python train.py --model="self-supervised audio encoder (BEST-RQ)" --dataset="simulated sounds of rotating machines with and without faults" --train_examples=39062 --win_length=512 --norm="batchnorm" --kernel_size=3 --stem="single" --eps=1e-06
Rows from block 3 of a small self-supervised audio encoder (BEST-RQ), named by matrix and row number. Each number is 200 + 30 x the weight over its row's rms, rounded and kept within 0 to 999. All counts start at 0.
After each channel's rows are labels from the 100 clips, of 14976, where the channel reaches its highest value: "top examples" is what is common among them. Only what is clearly more common there than usual is listed. The data: simulated sounds of rotating machines with and without faults.
# conv: width-3 conv, stride 2 (model.blocks.3.conv.weight, 128x128x3, each kernel summed), inputs 0-127

conv.72,187,176,137,208,154,225,258,214,168,208,174,165,211,202,207,140,254,216,231,197,184,160,183,158,178,250,167,161,240,192,166,248,207,201,197,218,186,166,178,173,187,222,183,207,188,203,192,196,156,193,186,216,187,170,195,165,203,223,224,185,231,166,242,216,178,190,223,207,173,207,98,184,198,188,200,189,197,189,172,244,160,171,192,196,175,223,188,154,202,240,152,179,220,244,237,211,181,243,248,154,195,192,192,159,178,240,169,174,169,225,232,227,205,192,146,231,187,192,178,155,187,157,138,193,133,180,234,204
top examples: reverberation; speed: slow; text has "room"; compressor

conv.25,228,223,172,176,177,172,144,194,227,188,226,199,176,196,208,215,182,196,161,243,225,218,146,216,164,181,257,173,132,235,253,195,172,185,207,220,215,153,218,222,165,182,219,177,176,161,219,151,174,219,195,161,219,211,146,216,196,180,213,154,193,188,148,193,184,178,171,134,168,227,230,200,215,215,250,190,183,206,195,170,207,223,210,153,212,157,200,231,171,161,194,176,211,165,140,176,210,155,185,183,242,186,205,257,221,138,239,172,153,143,169,173,207,198,176,160,198,186,254,231,192,222,181,178,187,172,164,169
top examples: turbine; gearbox

conv.107,207,244,199,178,240,216,216,198,185,225,184,180,237,206,177,208,180,182,195,183,164,169,211,164,196,251,219,228,224,212,208,205,208,168,161,229,292,186,203,188,197,205,191,110,188,204,116,180,216,191,212,195,167,243,192,200,241,199,223,194,207,160,155,193,243,217,156,231,192,226,223,137,157,171,204,192,209,242,224,198,204,139,123,205,220,210,187,201,165,182,192,234,239,172,197,188,140,184,203,205,198,225,231,191,219,169,210,257,148,165,210,206,220,171,206,211,134,187,236,189,162,201,263,199,233,198,233,210
top examples: conveyor

conv.23,181,190,135,235,207,198,258,200,209,216,206,187,204,159,141,153,195,186,196,202,175,113,186,151,193,193,166,174,251,175,193,179,177,170,154,194,198,172,231,155,183,156,203,191,199,220,170,227,146,159,217,186,210,215,188,185,174,156,245,231,237,179,182,215,199,191,196,198,167,171,116,151,140,166,191,204,181,185,195,198,112,181,204,200,173,190,173,189,210,181,158,181,178,210,218,198,184,203,167,189,239,214,176,181,200,226,167,208,192,226,155,181,140,177,146,178,191,175,193,190,181,181,148,167,143,202,199,188
top examples: muffled (low-pass); compressor; piston engine

conv.90,214,194,180,242,165,212,183,194,195,147,177,221,227,221,172,186,197,184,163,212,182,189,254,203,173,175,172,153,224,171,239,167,127,205,165,184,195,175,229,146,165,196,224,176,135,196,194,177,167,176,176,158,246,189,186,201,121,196,237,163,221,151,192,185,202,176,218,206,141,195,146,169,176,175,206,130,186,181,232,205,237,190,193,190,163,203,202,233,201,140,212,204,169,226,231,191,168,201,212,168,203,210,185,110,173,174,188,149,216,189,188,238,237,212,172,230,204,214,227,222,179,195,171,222,201,158,258,197
top examples: thin (high-pass); compressor

conv.40,212,161,214,220,190,221,241,200,214,220,177,194,247,176,233,160,187,193,220,224,168,207,256,217,205,189,208,199,206,197,172,214,233,220,199,183,187,209,164,236,230,249,208,210,211,233,215,195,196,203,207,251,230,203,158,189,196,218,241,193,212,186,271,184,148,183,282,234,197,162,178,213,229,194,188,163,207,153,240,253,203,176,191,184,144,229,239,212,237,213,206,194,204,276,258,186,188,202,218,263,148,200,194,204,187,248,212,229,255,221,197,196,228,198,208,214,242,218,183,176,182,137,235,234,206,202,200,300
top examples: clipping; text has "clipped"; gearbox; thin (high-pass)

conv.71,233,191,212,229,206,178,219,178,227,260,198,226,213,184,200,218,171,121,175,271,222,156,201,238,196,210,218,210,162,172,206,154,197,193,149,229,202,190,251,164,172,192,263,168,168,214,182,232,163,158,182,154,243,240,212,230,206,150,214,170,211,199,188,150,209,145,179,228,165,172,183,163,173,146,197,155,194,209,187,184,193,170,141,188,145,207,165,193,167,204,182,155,200,168,181,144,206,186,183,198,219,181,204,158,214,143,160,211,165,171,176,236,239,170,183,201,175,158,197,194,208,178,220,217,193,155,187,200
top examples: conveyor

conv.53,183,188,208,178,233,216,182,202,219,192,261,241,164,196,154,164,174,204,173,201,158,169,184,220,196,187,167,172,232,252,178,152,185,188,191,195,217,212,189,174,156,193,192,185,235,135,180,149,220,201,237,199,206,203,189,206,189,124,208,223,272,190,157,158,157,222,179,195,226,203,187,147,165,175,161,191,202,208,231,167,138,161,222,230,255,130,194,181,178,193,206,152,184,184,167,195,208,197,216,200,232,190,215,226,157,118,196,232,138,172,160,209,184,210,228,230,212,171,211,190,174,189,237,168,166,163,210,201
top examples: muffled (low-pass); compressor

conv.30,186,209,176,204,163,230,194,196,189,208,166,145,232,201,165,183,222,181,191,195,187,176,210,156,158,198,172,183,199,177,211,205,174,140,160,198,264,173,224,152,204,172,217,175,160,206,190,170,167,155,196,138,195,201,172,226,173,177,212,171,190,184,167,224,239,162,192,208,156,159,163,148,173,159,189,204,208,211,229,185,151,172,133,216,196,173,138,250,197,220,156,212,239,183,154,184,158,159,239,163,209,211,164,167,182,201,195,178,155,202,186,166,254,143,145,182,177,180,231,216,164,201,209,142,193,198,207,161
top examples: conveyor; speed: slow; muffled (low-pass)

conv.34,235,206,221,222,255,165,229,170,209,273,175,222,218,180,160,209,213,140,203,229,198,133,217,158,185,209,200,237,224,163,197,121,237,201,135,221,194,199,228,179,190,176,212,150,176,195,196,260,231,151,217,174,186,198,238,213,181,142,220,225,213,241,180,147,219,166,172,278,240,166,187,160,182,200,218,141,202,220,197,196,203,138,176,206,212,217,220,187,187,186,187,192,171,189,227,167,158,184,160,187,194,212,214,174,183,197,153,225,182,157,179,252,184,170,214,215,190,185,179,212,213,172,234,172,183,197,174,216
top examples: speed: slow; gearbox; muffled (low-pass)

conv.55,240,211,213,165,173,180,174,177,205,197,190,199,191,189,247,234,178,208,216,206,196,253,232,214,193,152,235,218,140,173,202,229,221,210,247,185,168,214,234,279,235,232,218,171,188,192,254,229,229,213,174,225,222,197,183,188,212,240,194,192,128,261,223,220,208,182,267,188,209,163,236,233,229,225,169,220,207,173,178,197,255,263,212,178,181,220,186,241,214,167,245,211,195,203,215,180,209,182,189,213,151,190,176,236,243,196,223,167,251,202,193,178,202,208,228,155,221,225,196,223,202,203,187,256,239,215,104,218
top examples: text has "quiet"; gearbox; thin (high-pass); air leak

conv.91,205,166,186,232,171,150,192,226,206,216,197,211,153,183,189,209,190,181,212,266,212,207,137,198,207,179,179,211,215,185,234,161,232,232,179,193,181,185,243,211,182,189,215,193,224,221,236,196,181,211,190,194,197,163,225,279,175,159,225,251,237,223,185,166,215,189,185,172,240,171,217,194,219,247,198,204,138,146,156,147,178,184,227,211,165,180,193,162,192,186,182,184,180,193,193,178,238,229,136,133,197,179,185,154,167,198,126,204,204,219,148,177,149,248,174,184,227,177,154,202,242,198,168,227,171,203,140,175
top examples: clipping; text has "clipped"; turbine

conv.74,216,151,168,200,161,192,202,187,233,208,145,175,256,188,168,148,205,212,225,202,180,176,195,199,152,180,203,143,184,184,209,170,178,223,189,178,232,170,236,156,140,180,190,205,164,174,212,217,167,179,177,188,166,187,176,226,179,237,224,163,215,158,189,180,151,184,150,169,178,127,159,161,164,156,185,166,172,173,196,195,194,173,175,175,136,188,120,192,192,173,177,207,185,179,152,176,169,207,202,187,211,157,191,163,193,242,191,177,241,161,164,158,218,139,178,209,206,181,196,192,180,188,145,189,198,150,187,176
top examples: grinding

conv.114,162,186,194,156,168,186,204,144,190,214,188,135,187,151,220,164,195,215,226,166,153,206,207,229,237,179,189,225,201,220,183,224,160,186,196,202,218,183,152,244,208,146,205,203,205,237,210,266,153,189,153,290,188,258,150,195,213,170,213,186,150,178,213,234,159,242,201,171,176,162,225,209,192,193,158,232,197,170,193,184,187,192,192,149,193,198,180,198,186,207,167,205,167,179,196,178,194,180,157,286,146,225,198,233,225,263,208,203,232,194,187,172,160,189,195,165,205,220,156,167,166,171,210,202,215,214,176,166
top examples: electric motor; imbalance; machine: gearbox

conv.88,220,199,185,230,182,209,138,176,202,153,249,223,178,225,212,211,110,210,120,203,194,192,202,249,197,178,251,175,181,196,217,212,153,169,165,179,201,184,218,203,149,198,231,184,187,164,193,151,235,187,139,230,247,208,152,221,164,199,206,194,189,188,174,205,203,167,178,171,189,239,222,233,228,233,190,194,151,197,251,196,232,196,199,182,223,210,171,229,172,133,227,154,165,196,224,146,215,166,223,189,221,208,229,226,219,115,217,159,178,208,181,215,223,224,241,212,212,242,212,258,193,184,231,192,197,204,189,215
top examples: turbine; speed: fast; thin (high-pass)

conv.99,176,180,209,178,202,242,274,212,176,193,152,171,255,154,175,192,246,191,234,209,199,178,212,209,188,221,141,218,251,201,190,191,219,193,198,204,214,240,196,167,193,216,193,215,194,218,193,234,131,180,256,193,198,203,233,195,207,208,179,227,210,187,215,214,220,215,212,257,194,194,122,180,181,157,208,203,286,196,222,244,154,204,205,217,173,178,225,178,248,247,191,277,211,189,176,247,194,253,208,209,193,190,164,170,181,292,216,218,225,209,237,202,213,169,164,180,164,205,212,132,204,209,173,184,207,191,217,180
top examples: muffled (low-pass); electric motor

conv.51,195,200,173,284,190,188,207,225,214,209,216,207,195,192,238,220,229,189,183,237,219,184,144,235,164,234,226,156,178,206,229,274,216,220,219,267,211,206,252,178,180,242,224,205,150,162,215,164,194,233,220,195,265,196,180,230,253,231,233,180,206,188,154,202,208,193,230,153,207,228,166,201,203,200,266,176,154,190,180,199,196,207,184,201,185,196,232,197,125,216,175,184,270,231,183,225,196,233,208,195,228,165,206,199,179,176,202,197,185,183,169,192,166,220,155,255,187,167,217,240,217,188,167,212,133,147,212,199
top examples: speed: slow; compressor; turbine

conv.124,220,221,183,187,226,205,170,158,200,187,208,236,227,242,233,235,192,208,155,163,188,223,194,166,124,181,239,156,154,228,241,200,173,206,202,230,263,204,221,227,155,218,163,171,171,123,189,191,257,200,202,221,169,212,186,190,221,227,185,166,194,150,145,190,206,227,184,194,192,265,240,189,204,206,205,211,199,209,218,178,214,183,149,185,255,206,195,225,165,190,202,210,234,171,174,215,180,152,238,220,235,175,248,246,214,128,247,201,188,175,192,203,234,189,229,216,161,193,272,187,166,195,224,176,222,166,203,232
top examples: gearbox; turbine

conv.120,218,243,197,177,175,154,228,199,190,233,165,189,178,252,253,188,226,177,207,176,249,244,186,156,193,261,249,205,188,149,154,225,250,247,229,219,189,133,129,203,164,188,142,213,202,211,196,214,192,244,180,233,151,204,206,184,255,247,170,196,209,198,205,202,189,217,167,189,211,198,202,187,231,222,242,211,199,200,128,195,249,181,174,194,214,288,171,167,165,235,188,211,206,163,168,203,191,254,206,198,203,248,197,176,183,203,212,218,203,175,243,194,177,211,193,217,177,208,165,170,249,171,190,196,191,165,218,191
top examples: air leak; electric motor

conv.103,187,226,184,201,238,180,185,180,201,180,222,209,182,195,221,218,195,167,188,213,172,216,162,205,214,199,210,186,246,224,210,188,218,192,173,180,200,182,196,245,193,183,217,196,250,205,171,168,237,220,213,254,216,227,203,182,269,110,187,228,195,186,182,214,165,271,206,167,243,226,254,189,201,219,183,251,132,206,208,176,203,173,214,214,258,189,218,170,152,210,183,139,180,188,228,218,244,232,175,204,193,253,284,214,205,150,171,250,156,230,175,222,129,242,217,196,178,213,184,202,186,176,256,204,188,183,219,232
top examples: text has "speed"; speed: medium; electric motor

conv.76,151,211,196,190,253,223,196,161,213,225,200,209,221,129,198,189,200,230,184,183,117,167,235,205,246,184,197,178,237,248,215,209,184,132,183,224,237,230,179,221,198,212,150,142,208,174,181,244,200,162,212,253,166,242,162,210,243,172,198,228,185,186,206,206,200,245,198,214,237,190,195,179,126,178,182,209,241,196,252,219,197,170,176,225,245,202,208,207,198,204,207,226,215,200,200,216,182,167,184,266,162,198,253,221,212,187,229,234,193,185,203,213,200,169,196,208,187,178,215,178,114,167,273,167,207,200,212,233
top examples: muffled (low-pass); pump

conv.78,225,202,197,181,195,168,203,175,223,237,197,231,209,232,255,197,168,149,157,181,174,197,144,172,177,208,285,188,179,203,212,257,243,201,163,250,220,186,195,228,170,212,194,174,202,182,181,202,263,216,185,254,212,245,179,216,232,206,226,153,180,207,181,174,191,170,218,178,249,193,217,191,199,200,239,184,177,182,217,209,262,168,165,137,222,245,192,209,139,213,196,172,244,228,208,156,212,197,191,214,182,217,252,193,203,116,204,235,203,195,167,186,224,211,211,226,182,194,191,204,180,175,268,195,201,143,171,259
top examples: air leak; turbine

conv.46,197,168,202,245,201,199,225,192,191,182,214,215,182,180,203,162,174,245,194,221,171,181,223,191,185,167,164,181,188,191,202,202,189,238,191,117,140,187,214,239,212,215,188,240,228,188,265,167,171,170,160,191,218,165,181,219,113,218,225,204,194,236,250,190,194,162,225,200,197,165,156,243,172,231,179,171,155,157,234,253,185,227,207,192,146,182,214,229,256,127,216,180,188,253,221,154,216,162,209,235,222,163,191,193,203,181,173,149,221,196,205,183,217,234,171,213,273,220,195,210,172,210,188,201,186,237,186,237
top examples: clipping; text has "clipped"

conv.42,234,198,207,191,205,171,182,253,189,187,195,197,176,208,180,173,246,211,181,148,260,207,223,161,161,196,176,177,153,138,201,199,181,245,208,178,170,183,183,191,192,176,163,237,200,200,227,210,173,211,183,164,140,151,210,194,168,246,214,176,217,225,234,225,197,169,172,202,170,167,188,243,191,226,182,172,225,198,161,207,210,280,223,186,170,216,206,184,247,144,199,228,186,205,183,199,184,178,189,187,219,182,99,191,209,237,206,105,214,166,255,191,222,192,214,194,208,245,193,228,219,242,163,200,209,205,191,129
top examples: quiet level; thin (high-pass); gearbox

conv.106,191,227,175,183,196,249,185,167,155,173,208,193,203,291,219,146,196,211,147,138,198,216,205,169,200,215,220,178,225,204,154,267,177,177,200,167,196,160,130,250,176,207,154,207,185,211,178,174,230,191,146,253,170,225,153,179,220,237,198,169,195,158,188,231,158,234,207,204,181,239,190,207,216,209,195,226,177,190,227,212,243,174,185,192,242,234,194,226,205,155,233,169,193,229,241,170,206,204,250,197,205,272,216,171,162,172,213,202,182,227,207,202,215,242,186,223,205,246,180,163,224,165,200,189,171,204,258,210
top examples: state: faulty; gearbox; imbalance

conv.5,138,259,161,152,192,196,203,173,200,195,187,129,265,171,222,212,174,185,216,200,159,180,218,177,245,191,213,214,195,213,214,220,180,151,189,200,289,176,195,221,199,179,183,155,177,159,175,213,192,175,183,233,157,292,183,191,192,188,182,180,154,146,198,220,197,220,181,216,172,224,197,155,157,164,208,219,235,209,224,216,200,171,128,202,185,209,174,210,171,213,205,268,224,173,199,214,203,163,202,235,204,231,224,209,237,196,228,230,207,206,193,188,202,128,176,196,162,182,219,200,160,167,237,140,212,179,207,190
top examples: reverberation; text has "room"; text has "reverberant"; muffled (low-pass)

conv.87,193,247,140,214,179,192,166,169,192,215,195,156,228,215,241,189,191,183,130,207,205,173,214,138,188,214,223,198,180,166,195,229,176,180,132,224,242,158,189,201,167,142,187,165,179,171,190,197,178,195,144,212,197,261,149,218,213,191,204,158,183,132,176,201,217,205,144,192,152,217,207,152,204,195,252,217,225,206,215,190,214,173,143,195,188,217,150,233,186,178,180,244,216,134,150,178,196,191,214,192,205,227,199,173,218,150,205,190,185,172,223,157,225,157,165,169,171,179,208,202,144,156,171,185,223,192,174,189
top examples: air leak; machine: fan; clipping; text has "clipped"

conv.81,225,182,262,186,228,235,171,229,237,198,224,253,227,224,194,220,188,228,186,199,180,224,256,195,157,177,218,172,175,195,193,193,177,227,233,199,206,210,211,219,161,261,188,203,186,161,182,157,244,195,199,173,245,187,189,190,194,233,185,197,193,151,167,183,172,196,203,209,203,230,180,229,185,213,205,173,203,215,237,223,269,226,179,173,213,179,205,252,226,168,254,198,212,216,176,169,178,184,254,203,209,130,218,212,169,180,251,173,232,151,234,229,267,168,282,242,198,244,247,221,174,215,224,198,246,143,200,219
top examples: thin (high-pass); turbine

conv.60,189,169,167,204,161,249,261,216,222,185,203,206,246,191,196,168,222,181,221,264,186,166,186,205,181,201,185,164,198,215,177,184,205,177,215,171,261,206,205,161,187,254,247,207,127,160,223,154,165,210,175,207,252,214,177,189,184,225,227,160,167,149,209,172,174,202,246,184,198,175,165,152,192,181,202,167,206,146,229,261,156,198,174,163,165,186,217,192,198,211,167,187,277,267,220,214,185,200,245,178,198,147,189,217,158,210,211,174,181,191,173,222,224,187,181,233,212,162,234,178,176,192,176,204,175,158,198,249
top examples: clipping; text has "clipped"

conv.11,193,160,173,250,197,238,289,215,218,193,202,193,225,212,206,170,223,157,212,221,186,146,177,193,147,246,157,175,249,172,198,193,202,194,150,195,209,192,216,156,135,218,222,211,182,180,165,170,164,208,190,171,205,171,201,224,195,228,214,206,249,156,161,182,195,164,204,215,205,173,158,168,192,158,228,161,176,224,219,232,184,180,188,197,171,216,171,171,173,211,137,182,268,257,220,201,188,228,221,120,219,189,218,159,158,171,182,211,180,200,177,211,215,208,162,280,208,177,222,188,217,185,167,186,149,178,215,208
top examples: compressor

conv.80,194,185,217,229,222,199,240,206,214,216,194,227,201,191,205,160,225,158,254,226,183,159,156,216,190,215,217,138,235,182,199,188,277,209,183,222,228,209,234,152,143,223,186,204,201,201,177,189,175,225,251,209,170,195,221,208,216,199,203,209,218,162,169,197,194,227,195,220,221,196,178,135,168,146,204,187,176,201,198,208,207,115,178,202,211,207,211,142,176,243,118,190,221,232,187,257,188,258,197,167,218,214,244,216,151,200,183,276,200,179,144,186,190,194,163,246,176,146,189,203,189,164,209,186,170,157,195,200
top examples: compressor; electric motor

conv.119,195,216,141,207,146,212,165,217,198,173,205,174,204,175,143,176,218,232,195,212,222,181,189,183,143,176,163,149,154,216,204,232,159,185,193,185,214,159,207,135,173,168,201,232,183,182,215,146,147,190,194,160,188,172,172,188,180,222,218,169,208,155,188,210,207,210,166,181,132,218,170,204,178,182,221,201,198,222,189,207,150,212,230,197,168,157,184,192,221,193,175,242,212,199,180,198,194,161,241,168,250,161,152,218,175,207,203,122,200,181,180,167,210,194,177,180,189,182,229,193,209,206,81,163,197,201,207,140
top examples: electric motor; gearbox

conv.105,169,210,210,181,225,211,220,229,164,209,203,183,204,191,164,192,247,228,194,148,230,191,250,179,163,236,159,225,197,156,158,190,171,227,202,198,189,228,187,140,206,181,164,185,178,220,149,195,195,199,226,129,181,177,253,179,194,181,184,231,234,207,185,246,201,200,172,259,197,208,187,157,162,196,218,148,222,298,167,215,184,187,206,226,200,216,183,207,235,237,219,209,163,173,172,218,167,226,228,192,211,226,146,156,180,197,196,187,188,183,290,225,246,172,228,220,166,204,208,205,214,205,184,162,238,207,271,163
top examples: speed: slow; gearbox; muffled (low-pass)

conv.61,190,202,166,182,206,287,214,204,183,202,217,183,226,178,169,178,222,250,154,190,150,141,229,164,182,219,166,173,208,231,182,185,157,169,159,197,228,192,194,121,184,223,179,195,215,196,172,154,159,139,240,188,172,195,183,203,183,195,219,170,229,194,162,189,218,160,166,201,133,203,115,176,130,172,191,149,212,218,249,208,179,189,177,225,200,173,213,225,246,181,200,203,214,192,175,216,153,186,222,208,233,165,168,172,186,195,204,189,180,179,233,219,236,181,179,204,176,189,225,172,158,186,161,148,198,178,248,208
top examples: muffled (low-pass); reverberation; text has "room"; text has "reverberant"

conv.121,211,197,155,171,147,157,143,213,207,176,187,185,189,214,220,205,202,202,172,184,222,196,151,182,159,162,221,140,131,178,227,186,175,197,207,181,221,166,207,189,200,182,214,245,177,187,247,165,168,240,178,185,172,196,203,225,202,203,211,169,175,196,153,192,205,224,168,136,182,224,208,218,240,213,203,187,163,186,142,143,164,248,245,194,181,167,171,217,199,183,192,246,189,153,143,200,199,169,197,141,282,175,190,186,200,171,209,132,189,199,207,182,189,221,175,172,204,193,258,213,232,231,163,173,224,169,161,157
top examples: turbine; quiet level

conv.64,187,162,186,264,191,185,217,167,217,215,222,192,205,193,215,217,133,131,193,234,182,166,229,213,238,188,196,226,182,156,230,201,226,202,182,175,175,154,240,240,222,204,250,229,204,195,236,240,188,211,146,230,225,214,181,230,199,156,212,209,152,241,205,190,190,200,259,194,192,152,209,229,244,221,174,184,181,178,205,195,175,219,203,189,129,239,211,188,158,217,235,171,176,246,252,182,254,213,184,203,178,209,212,191,192,229,144,243,197,247,185,219,180,198,167,201,211,193,134,184,215,189,201,289,175,216,156,243
top examples: clipping; text has "clipped"

conv.36,215,200,225,211,223,231,235,203,206,247,168,220,260,188,223,229,230,169,227,206,192,203,216,195,191,191,219,176,179,202,227,179,234,220,242,240,274,218,211,185,196,227,205,161,130,188,180,217,204,204,247,176,191,208,214,200,207,268,228,162,190,198,208,157,209,165,203,259,198,175,200,172,184,182,193,156,251,218,221,261,234,190,164,189,181,243,207,211,193,211,207,252,245,233,200,199,128,182,199,206,173,206,198,193,199,187,214,234,250,127,210,183,293,164,244,227,178,184,204,217,153,185,212,182,224,172,191,267
top examples: gearbox

conv.98,167,190,183,217,202,264,226,199,209,196,206,160,260,143,173,192,234,255,226,204,172,152,234,215,218,188,176,193,209,224,197,175,184,153,200,194,243,239,175,178,192,203,172,200,194,187,173,225,149,183,226,224,181,248,213,153,190,205,208,206,206,183,224,193,211,213,204,254,207,182,171,174,121,157,183,193,276,211,233,254,170,189,189,217,170,183,225,227,215,234,167,273,209,220,198,262,172,183,209,265,195,167,180,208,220,243,255,212,238,203,235,175,221,159,191,185,182,194,227,177,133,182,209,184,253,193,209,214
top examples: muffled (low-pass); gearbox

conv.83,203,222,196,199,192,171,197,145,207,226,186,174,204,233,257,161,170,170,171,213,225,225,214,172,196,197,289,191,201,176,224,234,215,224,192,181,219,134,209,239,154,188,188,158,142,183,175,231,211,206,193,229,214,231,180,177,224,198,212,161,161,154,159,172,211,226,174,171,190,175,226,184,186,193,226,220,176,180,162,192,270,160,155,163,215,226,160,205,151,199,210,197,203,152,171,158,185,172,186,224,204,263,250,196,154,151,221,171,215,174,188,153,233,207,198,203,178,227,167,251,167,145,230,200,207,178,149,216
top examples: state: faulty; air leak

conv.16,227,182,211,225,192,166,209,212,239,220,201,212,158,200,223,159,201,178,233,224,179,195,194,164,213,201,198,208,209,195,172,184,310,270,218,180,189,229,174,258,230,222,200,232,242,246,257,225,230,226,228,251,214,200,212,207,219,191,213,216,208,222,243,166,169,200,231,225,259,159,225,221,232,256,188,204,195,169,195,224,182,208,220,178,183,208,197,155,205,214,212,159,204,268,228,203,242,214,173,193,149,226,212,209,194,214,181,211,242,222,205,209,198,228,215,189,228,219,132,164,226,234,226,240,168,204,122,258
top examples: clipping; text has "clipped"; piston engine

conv.52,233,197,207,207,230,259,202,186,229,207,219,221,236,212,183,178,182,202,149,207,201,175,241,186,174,216,210,156,179,198,198,171,182,223,200,227,236,172,206,160,138,230,206,168,140,144,195,204,224,145,205,152,222,178,203,191,148,187,209,138,192,190,171,160,162,167,179,229,172,187,185,192,173,166,182,161,213,225,265,178,236,174,181,157,192,200,205,244,225,160,203,177,189,202,180,144,133,159,208,195,223,182,199,176,172,154,192,187,190,124,219,228,290,182,239,237,198,190,237,212,181,172,200,169,227,180,187,222
top examples: thin (high-pass); gearbox

conv.9,239,129,211,196,189,186,206,204,239,248,204,220,197,216,239,185,227,182,256,209,167,184,180,188,174,181,211,143,177,181,206,210,276,271,237,196,220,222,209,199,162,245,181,205,200,202,246,200,207,226,251,204,180,177,219,207,204,254,216,215,208,224,206,136,172,156,225,197,246,127,188,204,190,187,184,150,212,167,197,245,217,191,192,186,157,217,195,185,194,231,164,199,271,240,168,205,166,217,195,206,169,167,202,209,175,228,225,210,274,143,171,152,232,201,219,231,224,180,194,200,188,185,226,198,192,164,137,225
top examples: text has "speed"; turbine; speed: medium

conv.79,210,190,190,208,186,141,182,137,194,197,193,165,146,182,205,145,210,188,222,207,155,164,181,120,193,188,165,176,204,200,205,191,246,213,129,152,169,168,181,210,197,179,151,201,228,198,223,221,213,208,162,180,164,164,229,262,207,189,178,218,220,202,173,179,193,209,135,211,223,164,212,183,220,242,152,171,181,125,190,175,211,149,201,194,174,177,164,161,169,155,137,195,171,195,188,190,185,176,153,173,196,217,198,148,219,179,182,221,218,175,195,201,155,216,172,159,217,183,145,162,204,160,204,177,199,188,172,157
top examples: conveyor

conv.86,183,201,212,180,217,186,176,154,178,214,171,170,193,187,187,253,214,200,180,203,202,199,189,167,210,197,210,239,203,186,241,192,206,168,165,220,197,189,219,194,204,142,169,188,247,239,207,232,205,217,177,183,172,224,207,265,229,157,197,225,221,256,168,220,254,214,127,185,209,206,247,205,203,226,199,192,198,205,173,150,188,225,195,240,209,199,163,221,157,151,174,218,133,80,199,229,215,196,148,176,212,209,193,193,275,168,183,202,185,197,220,195,163,226,168,148,189,204,194,190,205,188,221,174,223,270,212,136
top examples: conveyor; quiet level; speed: slow

conv.75,221,222,158,174,177,146,188,202,201,191,184,208,177,216,210,192,212,158,248,210,192,237,77,138,181,207,203,185,229,216,217,205,208,201,242,199,190,192,192,202,191,183,191,220,204,194,236,212,203,259,231,225,194,212,220,219,268,202,199,226,208,184,179,223,182,247,186,164,209,204,225,183,222,217,241,238,201,166,115,170,200,214,228,231,220,192,150,158,134,235,149,222,202,166,152,224,216,224,164,164,235,194,220,216,207,188,188,216,203,232,186,125,156,219,201,179,176,188,197,191,242,210,154,186,171,176,154,160
top examples: air leak; electric motor

conv.18,220,258,144,177,185,153,159,210,197,218,168,170,177,208,229,222,231,182,157,217,222,261,182,169,164,208,252,207,121,173,252,210,196,174,200,224,224,157,209,214,209,187,179,168,193,185,232,179,196,221,223,167,166,225,193,242,207,193,200,198,175,214,165,210,214,216,161,154,175,251,257,217,240,226,262,208,233,213,186,172,214,223,195,220,186,197,160,243,175,199,205,240,190,134,144,206,204,197,155,171,260,177,164,207,222,156,247,166,190,175,220,159,203,181,200,142,189,188,229,199,189,199,185,168,241,192,164,163
top examples: air leak; bearing knock

conv.65,188,183,242,224,211,209,184,190,228,241,194,235,187,174,172,236,148,183,192,233,222,215,219,243,215,189,226,237,152,217,244,166,245,219,193,246,196,231,241,164,215,219,288,149,215,187,193,223,195,163,219,175,255,214,221,235,166,186,210,167,158,210,185,175,246,156,194,217,213,200,275,199,186,201,189,173,263,202,224,160,203,217,175,197,175,186,190,212,169,216,216,237,206,174,162,190,187,149,142,242,213,178,188,216,243,188,199,194,229,156,201,206,239,161,229,205,208,185,207,276,205,210,212,199,276,171,157,190
top examples: state: faulty; rattle; bearing knock; text has "thin"